Rows from block 2, named by matrix and row number. Rows with one number belong to one neuron. Each number is 200 + 20 x the weight over its row's rms, rounded and kept within 0 to 999. All counts start at 0. After the name is the row's rms in percent of the matrix's.
# fc1: MLP up (model.blocks.2.mlp.fc1.weight, 1280x320), inputs 175-199
# fc2: MLP down (model.blocks.2.mlp.fc2.weight, 320x1280, transposed), outputs 175-199
fc1.378,130,239,200,200,200,188,200,200,200,160,237,200,200,200,251,227,196,225,200,187,200,200,186,165,200,236
fc2.378,142,146,200,200,154,200,249,200,233,200,230,200,176,200,184,200,200,200,149,228,165,239,200,166,200,200
fc1.379,133,205,200,185,200,200,200,200,200,200,200,200,200,241,200,174,200,200,200,200,200,254,200,200,200,200
fc2.379,190,200,200,200,132,158,200,221,210,200,200,208,233,200,208,200,190,178,227,200,200,200,200,216,200,175
fc1.380,103,200,223,200,200,200,200,200,200,200,169,151,200,200,200,191,257,200,198,200,141,200,203,200,200,173
fc2.380,110,200,200,200,172,214,200,200,200,287,250,249,228,200,200,200,178,200,200,200,200,200,193,241,200,200
fc1.381,137,200,200,200,200,200,200,200,215,200,238,200,160,200,162,200,200,200,200,200,200,200,176,200,215,222
fc2.381,120,200,200,200,200,200,233,200,188,153,147,230,200,200,200,179,186,200,200,234,144,205,200,225,220,204
fc1.382,144,228,187,200,200,178,169,200,200,200,200,200,200,226,181,200,231,200,158,208,200,200,200,190,256,221
fc2.382,128,234,159,200,184,200,234,200,233,200,200,200,200,200,200,200,199,200,200,200,200,200,200,139,200,200
fc1.383,051,200,200,200,200,200,200,200,200,200,200,241,200,200,175,200,200,153,200,200,200,200,173,200,200,200
fc2.383,058,200,200,226,188,200,200,200,200,183,200,167,200,259,228,224,200,200,200,200,200,200,200,200,176,200
fc1.384,080,247,200,200,171,200,169,200,200,200,200,206,218,200,232,200,200,200,160,200,200,200,200,200,266,200
fc2.384,082,200,200,200,200,200,200,200,200,160,241,200,137,200,200,200,200,200,273,200,166,181,200,157,200,231
fc1.385,159,191,200,165,157,200,156,236,200,235,200,228,171,200,200,200,200,156,200,200,200,200,200,200,165,200
fc2.385,171,229,200,174,200,200,200,200,200,154,241,247,200,200,200,200,217,223,148,233,222,167,200,200,200,200
fc1.386,117,200,200,200,200,200,200,200,221,200,200,200,200,200,200,200,200,200,200,200,200,169,219,200,200,200
fc2.386,095,254,200,268,200,278,200,200,200,188,200,200,200,225,165,200,200,200,200,200,200,212,200,200,200,200
fc1.387,075,247,200,159,200,200,200,217,200,222,173,156,235,200,234,200,200,200,200,181,200,200,200,200,200,200
fc2.387,069,200,200,199,200,183,200,200,200,200,200,200,200,200,200,210,216,200,200,200,200,230,200,219,200,200
fc1.388,144,200,200,200,200,175,200,200,160,200,162,200,176,200,244,200,200,200,216,200,200,200,200,200,200,228
fc2.388,134,200,200,200,248,280,206,200,200,219,206,200,200,200,144,200,126,234,200,200,200,200,200,200,200,182
fc1.389,121,200,218,236,200,180,171,221,200,200,200,184,200,200,277,200,141,200,200,200,157,156,200,209,200,200
fc2.389,124,170,241,200,248,234,200,183,200,265,200,200,157,200,221,200,189,200,194,205,200,241,200,200,194,200
fc1.390,078,177,133,200,200,200,200,200,200,200,200,200,200,237,200,200,164,200,200,200,200,200,181,212,200,234
fc2.390,100,253,200,200,200,200,200,200,200,200,200,161,200,213,200,164,200,214,200,175,200,200,200,172,200,191
fc1.391,067,200,171,200,200,200,200,200,200,200,200,157,200,200,152,200,171,200,191,200,200,200,200,166,200,200
fc2.391,077,230,200,237,200,200,200,244,200,200,200,200,200,200,200,200,200,200,200,200,200,181,200,192,200,200
fc1.392,089,200,200,200,200,200,200,200,225,200,200,261,200,200,200,247,140,200,200,200,200,200,200,235,216,200
fc2.392,107,200,200,157,200,200,238,200,200,200,200,210,200,191,200,218,188,237,192,200,200,200,217,200,185,200
fc1.393,115,164,200,200,200,200,159,200,200,200,227,200,200,200,239,187,200,200,254,245,160,200,200,200,200,200
fc2.393,130,171,213,200,182,200,200,194,221,200,221,200,200,270,200,200,230,200,200,200,200,200,200,200,178,200
fc1.394,135,176,154,200,200,200,200,200,237,200,200,200,216,200,200,200,200,200,200,176,259,200,179,162,200,200
fc2.394,135,200,200,200,200,200,200,200,200,200,200,200,200,229,170,200,200,200,212,200,164,200,227,163,200,200
fc1.395,105,200,173,200,150,200,200,200,200,200,200,188,200,225,194,167,200,200,218,172,235,179,200,200,230,200
fc2.395,114,166,218,252,163,200,173,200,241,200,200,200,219,200,200,200,200,200,222,200,200,230,181,200,200,170
fc1.396,075,161,173,237,252,200,200,236,200,200,200,200,200,200,225,230,200,200,200,200,200,200,180,200,256,200
fc2.396,078,200,200,200,200,200,167,157,200,200,200,200,200,200,171,200,200,200,200,200,200,200,226,200,164,200
fc1.397,075,165,200,170,200,200,200,200,200,200,217,200,155,207,200,200,230,200,200,200,200,156,270,200,200,243
fc2.397,073,165,200,175,200,200,200,200,200,200,200,200,200,142,200,200,200,200,200,200,200,200,200,230,200,200
fc1.398,059,165,200,200,200,200,183,200,200,200,200,225,200,200,229,200,200,230,200,244,200,200,167,124,162,227
fc2.398,064,200,200,252,200,200,237,200,200,200,227,200,200,200,200,200,200,200,200,200,200,200,200,230,200,200
fc1.399,045,200,200,244,200,200,200,200,200,200,200,200,136,326,245,200,200,200,200,200,200,176,200,200,262,200
fc2.399,053,200,200,200,200,200,200,200,265,124,200,173,200,200,200,200,200,200,200,200,200,200,239,200,200,223
fc1.400,141,200,200,200,200,200,200,219,200,200,200,200,200,243,183,200,228,184,200,200,173,200,200,219,200,200
fc2.400,154,214,200,200,200,270,200,200,200,200,200,206,200,164,245,195,200,200,200,188,200,207,242,200,159,200
fc1.401,094,200,200,200,200,200,200,200,200,200,200,200,205,149,200,200,250,164,200,188,151,200,200,132,200,200
fc2.401,086,200,200,200,200,200,200,200,200,200,200,267,200,200,200,200,200,200,200,200,200,200,200,200,200,152
fc1.402,118,229,200,200,200,200,186,200,175,200,200,174,162,200,200,200,197,200,200,189,147,200,200,176,200,200
fc2.402,119,200,200,200,200,200,182,200,200,250,200,149,174,200,200,200,200,200,200,200,200,200,200,200,200,149
fc1.403,074,200,227,200,200,256,200,200,200,200,200,200,200,200,216,200,200,171,232,200,156,200,200,200,156,200
fc2.403,081,200,200,200,200,200,200,200,200,200,248,200,162,226,207,170,200,221,200,200,240,200,178,200,200,200
fc1.404,123,204,200,200,200,200,200,180,200,181,192,200,200,156,200,237,262,200,200,228,218,200,200,200,175,180
fc2.404,122,200,200,200,200,200,200,246,200,255,200,164,148,200,200,200,200,158,200,200,173,270,200,200,200,200
fc1.405,079,200,200,245,200,238,159,200,200,200,160,200,177,200,200,225,200,147,200,200,184,200,200,200,200,200
fc2.405,077,200,200,200,229,205,200,200,229,200,262,200,200,200,215,200,181,200,200,135,200,200,200,200,138,173
fc1.406,045,200,200,200,200,219,200,200,200,200,225,200,200,200,200,200,200,200,136,200,200,167,200,200,200,200
fc2.406,051,240,200,153,200,243,200,200,200,200,200,200,210,200,200,234,200,200,240,200,178,200,236,225,200,200
fc1.407,072,200,200,200,200,200,200,230,200,167,200,200,200,200,225,200,200,236,200,200,200,168,200,191,165,200
fc2.407,088,200,200,182,200,171,200,200,213,237,200,177,200,200,217,200,200,200,200,200,200,250,156,232,200,141
fc1.408,059,200,200,164,200,200,200,165,200,200,200,200,200,200,200,272,230,200,200,215,200,200,200,200,200,200
fc2.408,070,200,256,200,200,200,200,200,200,224,240,200,172,200,200,200,200,200,200,200,175,200,200,200,200,200
fc1.409,071,200,190,200,200,165,256,183,200,200,200,200,171,200,200,249,174,200,251,200,200,200,200,143,195,200
fc2.409,084,200,200,200,200,200,200,200,158,200,200,200,181,200,200,200,200,200,200,200,200,200,200,200,200,200
fc1.410,100,164,200,200,270,200,140,200,200,200,200,200,168,200,200,200,104,200,200,200,200,200,200,200,200,200
fc2.410,129,257,192,208,200,200,200,200,200,200,200,205,200,200,200,252,200,200,200,259,184,200,143,134,200,200
fc1.411,045,170,200,200,200,200,200,200,200,200,163,200,200,200,231,200,200,200,200,200,200,200,200,200,200,200
fc2.411,065,200,218,200,200,200,200,200,200,200,200,200,200,200,200,220,200,200,200,200,200,200,200,200,200,168
fc1.412,068,172,200,200,200,200,200,200,200,200,200,200,200,200,200,200,230,200,200,250,200,200,200,162,200,200
fc2.412,073,220,227,200,182,200,200,200,208,200,157,200,200,200,200,200,200,200,224,200,200,200,200,200,200,200
fc1.413,106,200,166,233,200,175,164,200,189,200,200,200,200,200,200,200,200,267,200,200,177,233,200,158,200,200
fc2.413,118,200,200,200,200,163,200,219,218,173,200,200,200,206,200,269,200,200,200,200,200,200,200,239,200,200
fc1.414,128,166,183,249,200,200,176,226,235,200,200,228,200,231,200,239,181,200,200,200,234,200,200,200,200,200
fc2.414,106,200,200,200,200,279,200,200,200,240,238,200,200,200,200,200,200,200,200,200,200,200,205,200,200,200
fc1.415,041,200,200,200,200,200,200,200,200,200,200,200,200,200,273,200,200,200,200,221,159,200,129,200,200,200
fc2.415,054,200,200,200,200,188,212,200,200,200,200,200,200,200,200,200,200,200,200,200,223,200,255,200,200,200
fc1.416,045,200,200,200,136,200,229,200,200,260,200,200,200,200,200,200,200,139,200,200,200,200,200,200,200,200
fc2.416,053,200,200,200,200,200,200,200,244,166,175,200,172,214,200,188,200,245,200,200,200,183,211,200,162,200
fc1.417,091,200,200,200,200,125,200,200,159,200,200,200,200,229,200,200,200,200,200,200,200,200,243,200,200,200
fc2.417,101,200,200,200,158,242,200,161,244,178,200,200,176,185,200,200,200,200,200,200,200,200,200,132,200,200
fc1.418,090,230,186,200,200,244,200,215,200,235,200,200,200,228,231,200,217,200,200,220,200,200,200,200,210,223
fc2.418,088,200,246,200,223,200,161,200,200,197,200,200,200,145,200,200,226,189,200,200,200,200,200,200,200,263
fc1.419,053,200,200,200,238,200,200,260,200,165,168,200,181,200,200,156,200,200,200,200,200,238,200,200,200,200
fc2.419,059,200,200,200,160,200,200,200,221,229,235,200,200,200,200,200,229,200,216,200,200,200,185,243,200,200
fc1.420,139,200,227,200,175,180,168,200,200,200,200,200,200,200,200,211,181,179,172,200,236,200,200,200,254,200
fc2.420,111,200,200,200,200,203,200,200,200,152,200,200,200,200,200,142,182,200,248,162,177,222,170,200,200,162
fc1.421,043,200,200,200,200,200,200,200,181,200,200,200,200,200,200,253,165,200,200,200,200,200,200,200,176,200
fc2.421,058,200,200,200,200,200,200,200,200,177,200,200,228,200,200,137,257,200,200,200,200,200,200,200,200,200
fc1.422,079,200,115,169,200,166,200,200,200,200,200,200,200,200,200,200,200,165,200,221,172,200,200,200,200,200
fc2.422,078,200,200,200,200,232,200,200,133,200,175,200,200,200,200,200,200,200,200,200,229,159,200,200,200,200
fc1.423,056,200,229,200,242,200,200,229,200,200,200,200,200,200,216,200,200,200,200,200,200,248,181,200,176,225
fc2.423,064,219,200,200,200,200,200,200,200,200,151,249,200,200,200,200,200,200,200,200,200,200,200,200,200,181
fc1.424,037,243,120,200,200,200,200,273,200,200,200,200,242,200,165,200,254,200,232,200,241,200,200,200,200,200
fc2.424,057,200,200,262,200,160,200,137,200,200,200,200,200,200,200,200,200,200,200,187,200,272,200,200,200,200
fc1.425,093,182,200,200,216,259,200,162,200,213,233,255,200,200,200,200,200,200,200,200,200,200,200,200,200,200
fc2.425,098,199,200,170,200,188,200,200,200,200,200,200,200,247,200,252,200,200,200,188,200,200,200,229,200,159
fc1.426,125,200,200,200,200,200,210,200,200,200,170,200,200,215,200,200,200,200,200,200,185,166,200,200,222,200
fc2.426,126,200,200,219,185,166,200,157,170,200,200,200,200,200,200,226,200,153,200,160,200,200,200,200,200,200
fc1.427,094,200,200,200,200,251,176,219,200,200,200,243,153,200,200,210,134,200,162,200,166,200,227,200,200,165
fc2.427,104,255,200,263,258,200,200,200,200,200,200,186,200,200,178,200,200,200,200,200,244,190,159,200,200,200
fc1.428,081,200,200,200,168,200,200,200,158,200,200,200,150,200,200,237,200,200,200,200,200,200,200,180,200,200
fc2.428,109,200,200,239,200,222,200,179,200,200,200,200,200,200,200,200,200,247,200,200,255,200,180,200,210,200
fc1.429,105,171,156,249,238,200,225,200,200,200,200,200,185,200,225,200,200,200,244,200,200,200,200,200,200,200
fc2.429,102,200,200,200,200,179,217,200,252,200,200,124,184,165,200,200,200,200,179,200,200,200,200,200,200,200
fc1.430,129,200,227,189,200,188,200,200,200,200,200,200,200,200,142,200,200,181,200,230,200,200,200,200,200,200
fc2.430,114,147,247,167,200,200,200,200,142,200,200,221,200,200,200,235,152,200,200,200,200,194,216,200,200,200
fc1.431,153,244,200,200,200,200,237,200,200,200,230,236,232,200,171,183,200,200,200,186,200,200,156,233,200,200
fc2.431,133,200,218,200,200,222,200,200,200,200,200,139,200,200,200,200,200,200,162,200,200,200,200,200,230,200
fc1.432,202,240,200,200,200,200,219,214,260,200,216,200,200,230,200,200,175,158,222,200,200,188,200,232,200,200
fc2.432,144,168,191,200,200,200,200,200,200,200,200,200,143,200,208,200,200,212,200,200,200,200,182,200,200,200
fc1.433,099,200,177,200,200,184,200,223,200,200,148,200,165,200,200,200,215,212,252,200,200,200,261,180,200,200
fc2.433,101,200,200,200,200,200,200,200,193,147,200,200,200,200,207,200,200,182,161,216,200,200,162,200,200,222
fc1.434,062,238,200,176,188,205,200,269,161,200,200,200,200,176,200,200,200,147,200,200,200,231,243,200,200,200
fc2.434,068,200,153,200,200,200,200,200,200,200,156,200,200,200,200,200,200,242,200,200,169,159,200,200,200,164
fc1.435,115,200,200,200,200,200,154,207,208,200,257,200,200,200,158,180,155,200,200,231,200,200,200,200,200,206
fc2.435,100,200,287,153,200,259,200,200,167,200,174,200,200,200,200,184,200,200,200,200,200,200,200,200,200,200
fc1.436,117,200,200,200,200,200,226,231,200,200,200,235,247,226,200,216,200,200,200,200,200,200,200,200,200,200
fc2.436,097,200,200,245,200,200,200,200,200,200,200,200,200,200,166,200,190,200,200,148,200,200,193,200,200,200
fc1.437,099,200,200,165,200,200,200,200,200,200,200,200,277,200,232,200,200,200,200,200,200,200,200,200,166,185
fc2.437,107,200,154,200,177,200,200,156,167,232,200,200,200,223,200,182,200,200,200,200,241,200,200,177,200,200
fc1.438,076,200,200,200,200,173,200,200,200,200,200,200,200,200,200,200,200,224,200,154,242,200,200,200,200,200
fc2.438,077,224,200,200,200,175,200,200,200,180,200,200,200,200,156,200,225,200,200,200,200,148,200,222,215,200
fc1.439,067,200,200,255,250,185,211,200,200,181,170,200,200,200,200,245,200,200,200,200,200,231,200,200,200,200
fc2.439,080,200,200,171,170,200,200,200,200,200,200,200,200,212,200,200,218,158,200,200,200,200,200,193,231,200
fc1.440,129,200,230,200,200,200,200,244,200,200,200,200,247,220,200,200,200,200,200,200,218,220,200,200,200,141
fc2.440,113,200,200,200,169,200,152,200,233,200,200,158,200,200,200,200,200,200,200,187,200,200,224,160,219,200
fc1.441,075,150,254,188,200,200,200,200,200,200,200,200,200,200,200,200,237,200,226,218,200,200,200,200,200,247
fc2.441,068,223,235,159,200,200,242,200,200,200,200,236,185,200,200,200,156,200,200,200,200,200,200,230,200,171
fc1.442,094,200,200,200,200,200,200,200,200,191,160,200,173,200,200,198,200,200,200,168,200,200,200,200,200,200
fc2.442,103,119,200,200,200,200,200,200,209,200,200,206,200,200,200,200,200,200,200,200,200,200,200,200,200,190
fc1.443,054,200,200,165,200,200,200,200,200,200,200,200,200,200,183,200,200,200,200,200,200,200,233,200,200,200
fc2.443,066,200,200,245,200,200,232,244,200,200,200,200,200,224,200,138,238,200,200,200,200,200,132,200,235,200
fc1.444,062,200,200,200,200,228,180,200,200,231,245,200,200,200,200,260,187,200,200,200,200,200,200,200,200,200
fc2.444,064,200,200,156,200,246,241,200,160,176,200,229,200,200,200,165,165,200,253,200,200,200,200,200,200,165
fc1.445,126,187,200,200,200,237,200,200,200,200,216,167,254,200,159,200,172,200,200,200,200,200,200,152,166,172
fc2.445,106,189,200,283,231,200,169,152,200,200,200,200,200,190,200,200,263,230,176,250,200,200,200,227,200,200
fc1.446,133,200,200,200,172,200,246,200,160,200,200,200,193,200,200,168,221,176,200,200,192,200,242,200,200,215
fc2.446,122,200,133,200,200,200,130,252,200,166,200,200,222,200,222,191,169,200,200,231,200,205,200,200,200,178
fc1.447,084,175,251,169,200,200,200,246,173,200,200,200,250,200,200,239,200,216,200,200,200,200,200,160,200,200
fc2.447,077,200,200,158,200,173,179,200,234,200,215,200,200,221,200,200,200,200,200,200,171,200,200,158,200,200
fc1.448,121,235,239,225,214,200,200,240,179,255,200,200,200,200,200,200,200,200,200,200,219,200,233,145,200,200
fc2.448,123,200,200,200,154,209,200,145,200,200,200,200,215,176,200,200,200,200,200,200,200,200,194,200,149,200
fc1.449,083,232,200,200,200,200,200,200,200,200,200,200,217,200,142,200,200,241,241,229,200,188,244,200,248,200
fc2.449,084,253,200,200,200,170,200,200,200,200,200,236,200,200,200,200,130,200,122,158,200,200,200,156,217,200
fc1.450,117,200,200,200,161,200,200,150,186,200,200,200,170,177,213,200,200,256,200,200,200,200,200,165,200,200
fc2.450,112,200,200,200,209,145,200,200,200,200,200,200,237,201,200,200,200,200,200,200,200,200,172,258,200,200
fc1.451,129,200,200,200,201,200,173,245,200,219,200,200,200,180,200,200,200,200,200,191,169,200,200,200,200,200
fc2.451,125,200,200,200,207,232,200,179,158,130,200,200,166,200,262,179,169,200,200,200,200,200,200,200,183,200
fc1.452,146,176,200,200,200,229,200,200,200,211,221,200,210,200,215,234,200,200,200,200,200,200,245,167,200,200
fc2.452,125,200,200,200,233,200,200,200,200,150,200,200,200,200,200,200,165,217,200,200,179,200,200,201,179,239
fc1.453,119,239,200,200,200,200,200,224,200,200,200,200,200,150,200,151,229,200,200,160,207,200,193,200,200,200
fc2.453,097,200,200,200,200,206,145,200,248,200,233,200,174,200,258,200,200,200,200,200,200,200,200,200,200,200
fc1.454,096,222,200,200,200,200,169,200,238,233,200,151,165,200,280,200,132,200,200,207,199,155,200,190,200,175
fc2.454,097,200,159,201,167,200,231,253,200,200,200,240,200,200,200,230,200,200,200,200,187,200,200,200,200,200
fc1.455,042,200,233,200,200,200,200,200,200,200,200,200,200,200,242,200,200,228,200,200,200,200,200,161,244,200
fc2.455,047,251,200,200,164,173,200,200,200,200,200,200,200,172,164,200,220,154,200,200,200,200,200,236,200,200
fc1.456,116,200,178,170,200,200,200,200,200,200,200,200,200,200,230,248,200,200,200,200,200,200,200,200,200,200
fc2.456,097,200,191,200,200,200,200,200,157,197,266,200,200,225,179,200,200,200,200,200,250,200,200,200,200,271
fc1.457,085,200,217,200,189,200,200,200,228,200,200,200,247,250,183,200,249,200,200,200,235,200,156,200,200,200
fc2.457,087,200,200,167,200,171,200,200,200,200,200,200,200,155,200,165,200,200,200,200,172,226,200,200,200,200
fc1.458,081,206,204,200,169,216,207,200,200,161,166,200,200,200,200,200,232,200,200,200,170,200,200,200,200,172
fc2.458,082,200,200,200,200,200,200,200,200,200,200,142,200,200,230,200,200,200,221,200,200,200,200,180,200,200
fc1.459,077,200,200,161,244,200,200,179,174,200,184,200,200,200,200,200,200,185,200,200,200,200,149,188,200,200
fc2.459,082,200,200,200,174,200,232,200,200,200,200,200,244,200,200,200,200,200,200,186,205,163,200,184,200,200
fc1.460,098,152,200,200,200,200,248,200,227,200,200,238,247,200,248,167,200,200,211,200,200,200,200,200,246,200
fc2.460,092,200,137,200,200,200,200,209,200,200,200,200,177,145,174,200,228,200,200,200,200,200,200,200,214,200
fc1.461,061,224,200,217,200,238,167,200,200,242,165,200,148,200,200,200,200,200,158,200,185,156,200,200,200,200
fc2.461,068,200,200,200,147,148,200,184,200,200,200,200,200,200,200,200,200,234,200,200,200,175,200,200,200,200
fc1.462,105,195,182,187,200,150,200,200,200,200,200,200,172,200,200,200,236,250,200,200,200,200,200,200,200,200
fc2.462,116,200,242,200,200,200,200,200,200,200,200,174,200,200,200,200,127,200,215,200,200,200,200,200,200,261
fc1.463,143,200,200,200,242,200,218,200,200,172,200,174,200,200,175,162,189,200,200,200,200,186,193,200,200,200
fc2.463,137,200,200,200,200,230,204,181,201,200,200,200,164,200,200,162,221,220,200,200,200,200,200,240,200,200
fc1.464,069,200,200,200,200,170,200,200,236,200,159,200,200,200,200,200,235,200,181,253,200,200,200,200,200,228
fc2.464,069,200,200,254,200,200,200,200,200,200,241,171,200,200,169,178,200,200,200,200,180,200,200,200,200,200
fc1.465,112,200,200,200,174,200,200,200,274,200,270,201,252,250,200,250,200,235,200,200,223,253,200,268,230,228
fc2.465,115,200,200,200,200,200,200,200,200,200,200,165,200,200,200,171,166,200,201,169,200,217,200,200,200,200
fc1.466,097,200,183,200,200,200,200,222,200,200,219,200,200,200,200,236,178,200,200,200,219,176,200,143,239,200
fc2.466,096,200,255,200,200,251,260,200,181,200,271,202,164,200,200,200,167,200,200,230,200,200,200,200,200,200
fc1.467,079,200,190,127,200,200,200,200,160,150,200,235,200,200,200,200,200,200,200,200,200,200,200,200,279,200
fc2.467,087,200,200,200,200,241,200,165,200,200,200,158,223,200,200,200,200,200,200,220,200,200,200,200,200,226
fc1.468,141,227,200,172,248,235,200,200,200,200,200,200,200,209,200,200,166,200,200,200,200,226,215,170,200,200
fc2.468,139,184,200,239,200,200,200,200,200,200,256,232,235,165,200,200,235,200,200,240,200,200,230,200,200,200
fc1.469,116,212,177,200,200,200,200,200,191,200,183,164,154,200,200,200,200,200,241,200,200,200,200,215,248,200
fc2.469,107,200,251,200,179,200,200,224,214,200,192,200,200,107,200,186,227,209,161,235,168,220,200,200,200,237
fc1.470,096,220,200,200,200,200,200,200,200,133,200,209,200,200,233,200,200,200,200,160,200,200,216,200,200,200
fc2.470,116,200,200,200,200,157,234,176,200,200,200,168,200,167,177,200,200,150,200,204,200,200,200,200,219,176
fc1.471,129,247,200,200,200,248,200,200,239,177,200,200,179,188,185,200,200,226,237,200,200,200,174,157,200,200
fc2.471,112,222,186,248,200,200,196,200,200,227,200,154,200,200,232,200,200,200,200,200,122,253,215,287,200,200
fc1.472,036,200,164,200,264,200,200,200,200,200,200,200,200,233,200,200,200,200,200,200,200,200,200,125,166,200
fc2.472,046,200,234,200,200,200,200,200,200,200,200,200,200,200,200,200,200,200,200,159,200,200,200,200,200,200
fc1.473,078,200,256,200,200,200,200,200,241,200,200,249,200,200,200,200,200,200,200,139,200,271,200,200,200,200
fc2.473,092,200,175,200,200,220,200,200,200,162,200,200,200,200,187,213,200,200,200,200,200,200,200,296,200,200
fc1.474,146,200,200,200,200,182,200,190,200,200,200,200,200,200,200,214,200,266,166,200,200,190,200,200,200,200
fc2.474,134,200,200,200,200,206,153,200,217,228,200,200,241,200,200,198,200,153,200,200,200,236,200,247,200,200
fc1.475,059,200,200,200,200,258,200,200,200,232,200,200,200,200,146,200,164,200,200,200,200,200,200,200,200,130
fc2.475,077,200,200,200,200,200,200,200,200,220,200,200,200,200,200,200,154,200,200,164,233,200,200,200,239,185
fc1.476,052,200,162,200,170,200,258,200,200,233,183,200,204,200,200,200,200,200,176,200,200,165,200,218,200,200
fc2.476,054,200,263,200,200,238,229,226,200,200,200,200,200,200,225,185,200,161,230,167,200,259,200,200,200,200
fc1.477,124,200,200,251,212,200,200,200,200,200,200,200,200,200,200,224,209,185,200,276,212,249,200,200,200,200
fc2.477,124,200,242,200,200,200,200,200,204,200,200,200,200,200,200,187,200,200,200,184,200,167,200,200,218,200
fc1.478,121,233,200,167,200,200,200,200,181,200,200,227,200,200,218,200,200,197,225,200,200,231,175,219,200,200
fc2.478,140,200,190,200,200,213,253,231,158,200,200,220,200,200,200,200,285,200,200,186,200,200,200,200,200,200
fc1.479,128,222,200,163,200,200,184,259,200,200,200,200,228,182,200,200,200,236,200,200,218,140,200,200,200,200
fc2.479,124,156,200,154,200,170,200,200,228,175,200,200,200,173,215,239,161,200,248,213,200,200,251,200,200,177
fc1.480,064,200,146,200,200,200,140,200,233,200,200,200,200,200,234,200,200,253,233,200,200,200,200,244,237,240
fc2.480,065,200,200,227,200,200,249,200,200,200,130,200,200,165,200,200,200,200,200,200,200,200,200,200,200,200
fc1.481,131,200,173,200,200,200,200,200,231,200,255,200,200,200,187,200,200,200,200,230,200,268,200,200,200,197
fc2.481,114,244,208,200,200,200,225,253,200,200,165,200,200,200,243,200,200,200,200,200,200,200,200,200,200,200
fc1.482,117,235,200,161,211,146,200,200,200,200,200,200,181,200,140,170,144,200,261,200,200,200,200,200,200,200
fc2.482,125,200,200,200,200,239,200,168,200,200,200,208,200,200,200,200,217,161,200,200,200,200,200,132,200,200
fc1.483,141,200,200,200,228,200,170,200,200,200,200,200,174,166,173,200,200,200,200,200,242,200,212,200,200,200
fc2.483,122,202,200,200,200,234,200,230,208,239,200,200,200,200,200,149,200,200,200,226,142,200,200,200,135,200
fc1.484,120,226,200,200,200,200,200,200,200,200,200,257,200,200,200,200,200,206,200,200,216,200,222,217,200,164
fc2.484,134,218,200,170,235,195,200,200,200,232,200,204,229,184,200,218,200,200,200,200,177,200,200,197,200,216
fc1.485,089,200,200,247,243,200,178,200,200,200,200,147,200,200,200,182,200,200,200,218,179,200,200,162,238,185
fc2.485,090,172,200,135,200,222,200,177,177,200,200,200,200,200,200,200,151,200,200,200,200,200,214,228,157,164
fc1.486,070,200,176,177,178,160,200,200,238,200,200,200,200,200,200,253,200,200,200,200,200,200,200,222,200,200
fc2.486,067,200,262,200,234,200,200,200,200,200,200,200,200,200,200,200,188,200,200,200,200,200,200,264,200,132
fc1.487,089,200,200,200,200,163,200,272,146,200,200,200,200,200,169,200,200,200,200,200,200,190,153,173,200,200
fc2.487,107,159,200,200,173,200,200,200,200,237,200,200,231,200,200,173,200,177,200,200,200,200,140,200,200,200
fc1.488,081,200,200,200,200,200,200,200,200,200,254,148,200,200,194,200,200,227,210,200,165,200,200,200,200,200
fc2.488,076,200,200,200,200,238,200,200,200,200,200,200,200,200,200,234,224,200,200,200,193,200,249,200,200,200
fc1.489,134,189,187,200,200,200,200,200,145,200,200,200,194,200,200,243,248,200,200,162,200,226,154,200,200,200
fc2.489,125,200,200,200,200,200,200,200,200,200,200,235,200,244,200,200,118,200,200,200,200,174,200,251,200,200
fc1.490,135,200,200,200,200,200,200,200,200,200,162,200,200,214,200,200,235,200,200,139,174,200,200,200,200,200
fc2.490,128,200,200,200,200,160,189,200,200,200,265,200,200,201,200,200,200,184,200,235,227,134,200,200,200,200
fc1.491,056,200,200,200,200,200,200,200,170,200,200,200,200,200,200,239,200,153,200,200,200,282,200,200,200,200
fc2.491,066,200,200,200,200,200,200,159,200,200,200,218,200,200,200,143,200,267,200,200,200,141,200,200,185,200
fc1.492,081,200,149,200,225,200,200,200,176,217,239,200,200,200,200,200,200,200,200,200,215,200,200,178,230,200
fc2.492,085,200,200,200,200,200,188,229,200,200,200,200,200,200,200,200,200,237,200,200,200,200,200,200,200,230
fc1.493,063,200,172,200,200,200,200,200,200,153,287,160,162,200,200,233,200,200,256,200,200,200,200,200,200,200
fc2.493,068,178,231,188,200,200,200,244,200,264,168,200,200,200,200,157,200,278,148,200,246,200,200,200,200,200
fc1.494,105,200,200,200,246,182,200,200,200,175,200,200,200,200,133,239,200,200,200,238,200,200,200,150,245,260
fc2.494,114,200,200,238,200,160,200,200,200,200,200,206,200,155,200,200,200,200,177,241,200,200,141,200,200,200
fc1.495,147,200,200,233,236,200,179,228,247,200,228,200,200,200,188,230,200,226,156,200,200,200,200,217,200,232
fc2.495,103,200,209,200,200,200,200,200,200,200,200,200,200,200,200,200,200,200,200,200,200,156,200,252,142,200
fc1.496,099,200,200,200,236,200,244,200,200,234,200,200,200,200,225,200,200,200,200,200,200,200,200,200,200,242
fc2.496,096,200,200,200,200,200,200,174,200,196,167,175,200,200,245,200,146,200,169,200,200,200,200,200,210,200
fc1.497,072,200,200,242,200,200,200,200,200,200,175,200,200,200,200,225,200,200,200,200,183,200,200,200,170,200
fc2.497,089,176,230,200,200,200,200,174,200,219,220,230,200,179,169,200,200,233,200,200,200,200,233,176,200,177
fc1.498,085,185,158,200,225,200,200,200,200,200,238,200,200,200,200,200,200,194,200,200,200,200,200,226,180,200
fc2.498,086,200,200,200,200,226,200,200,200,200,166,200,200,200,241,200,200,270,200,200,200,200,200,200,181,200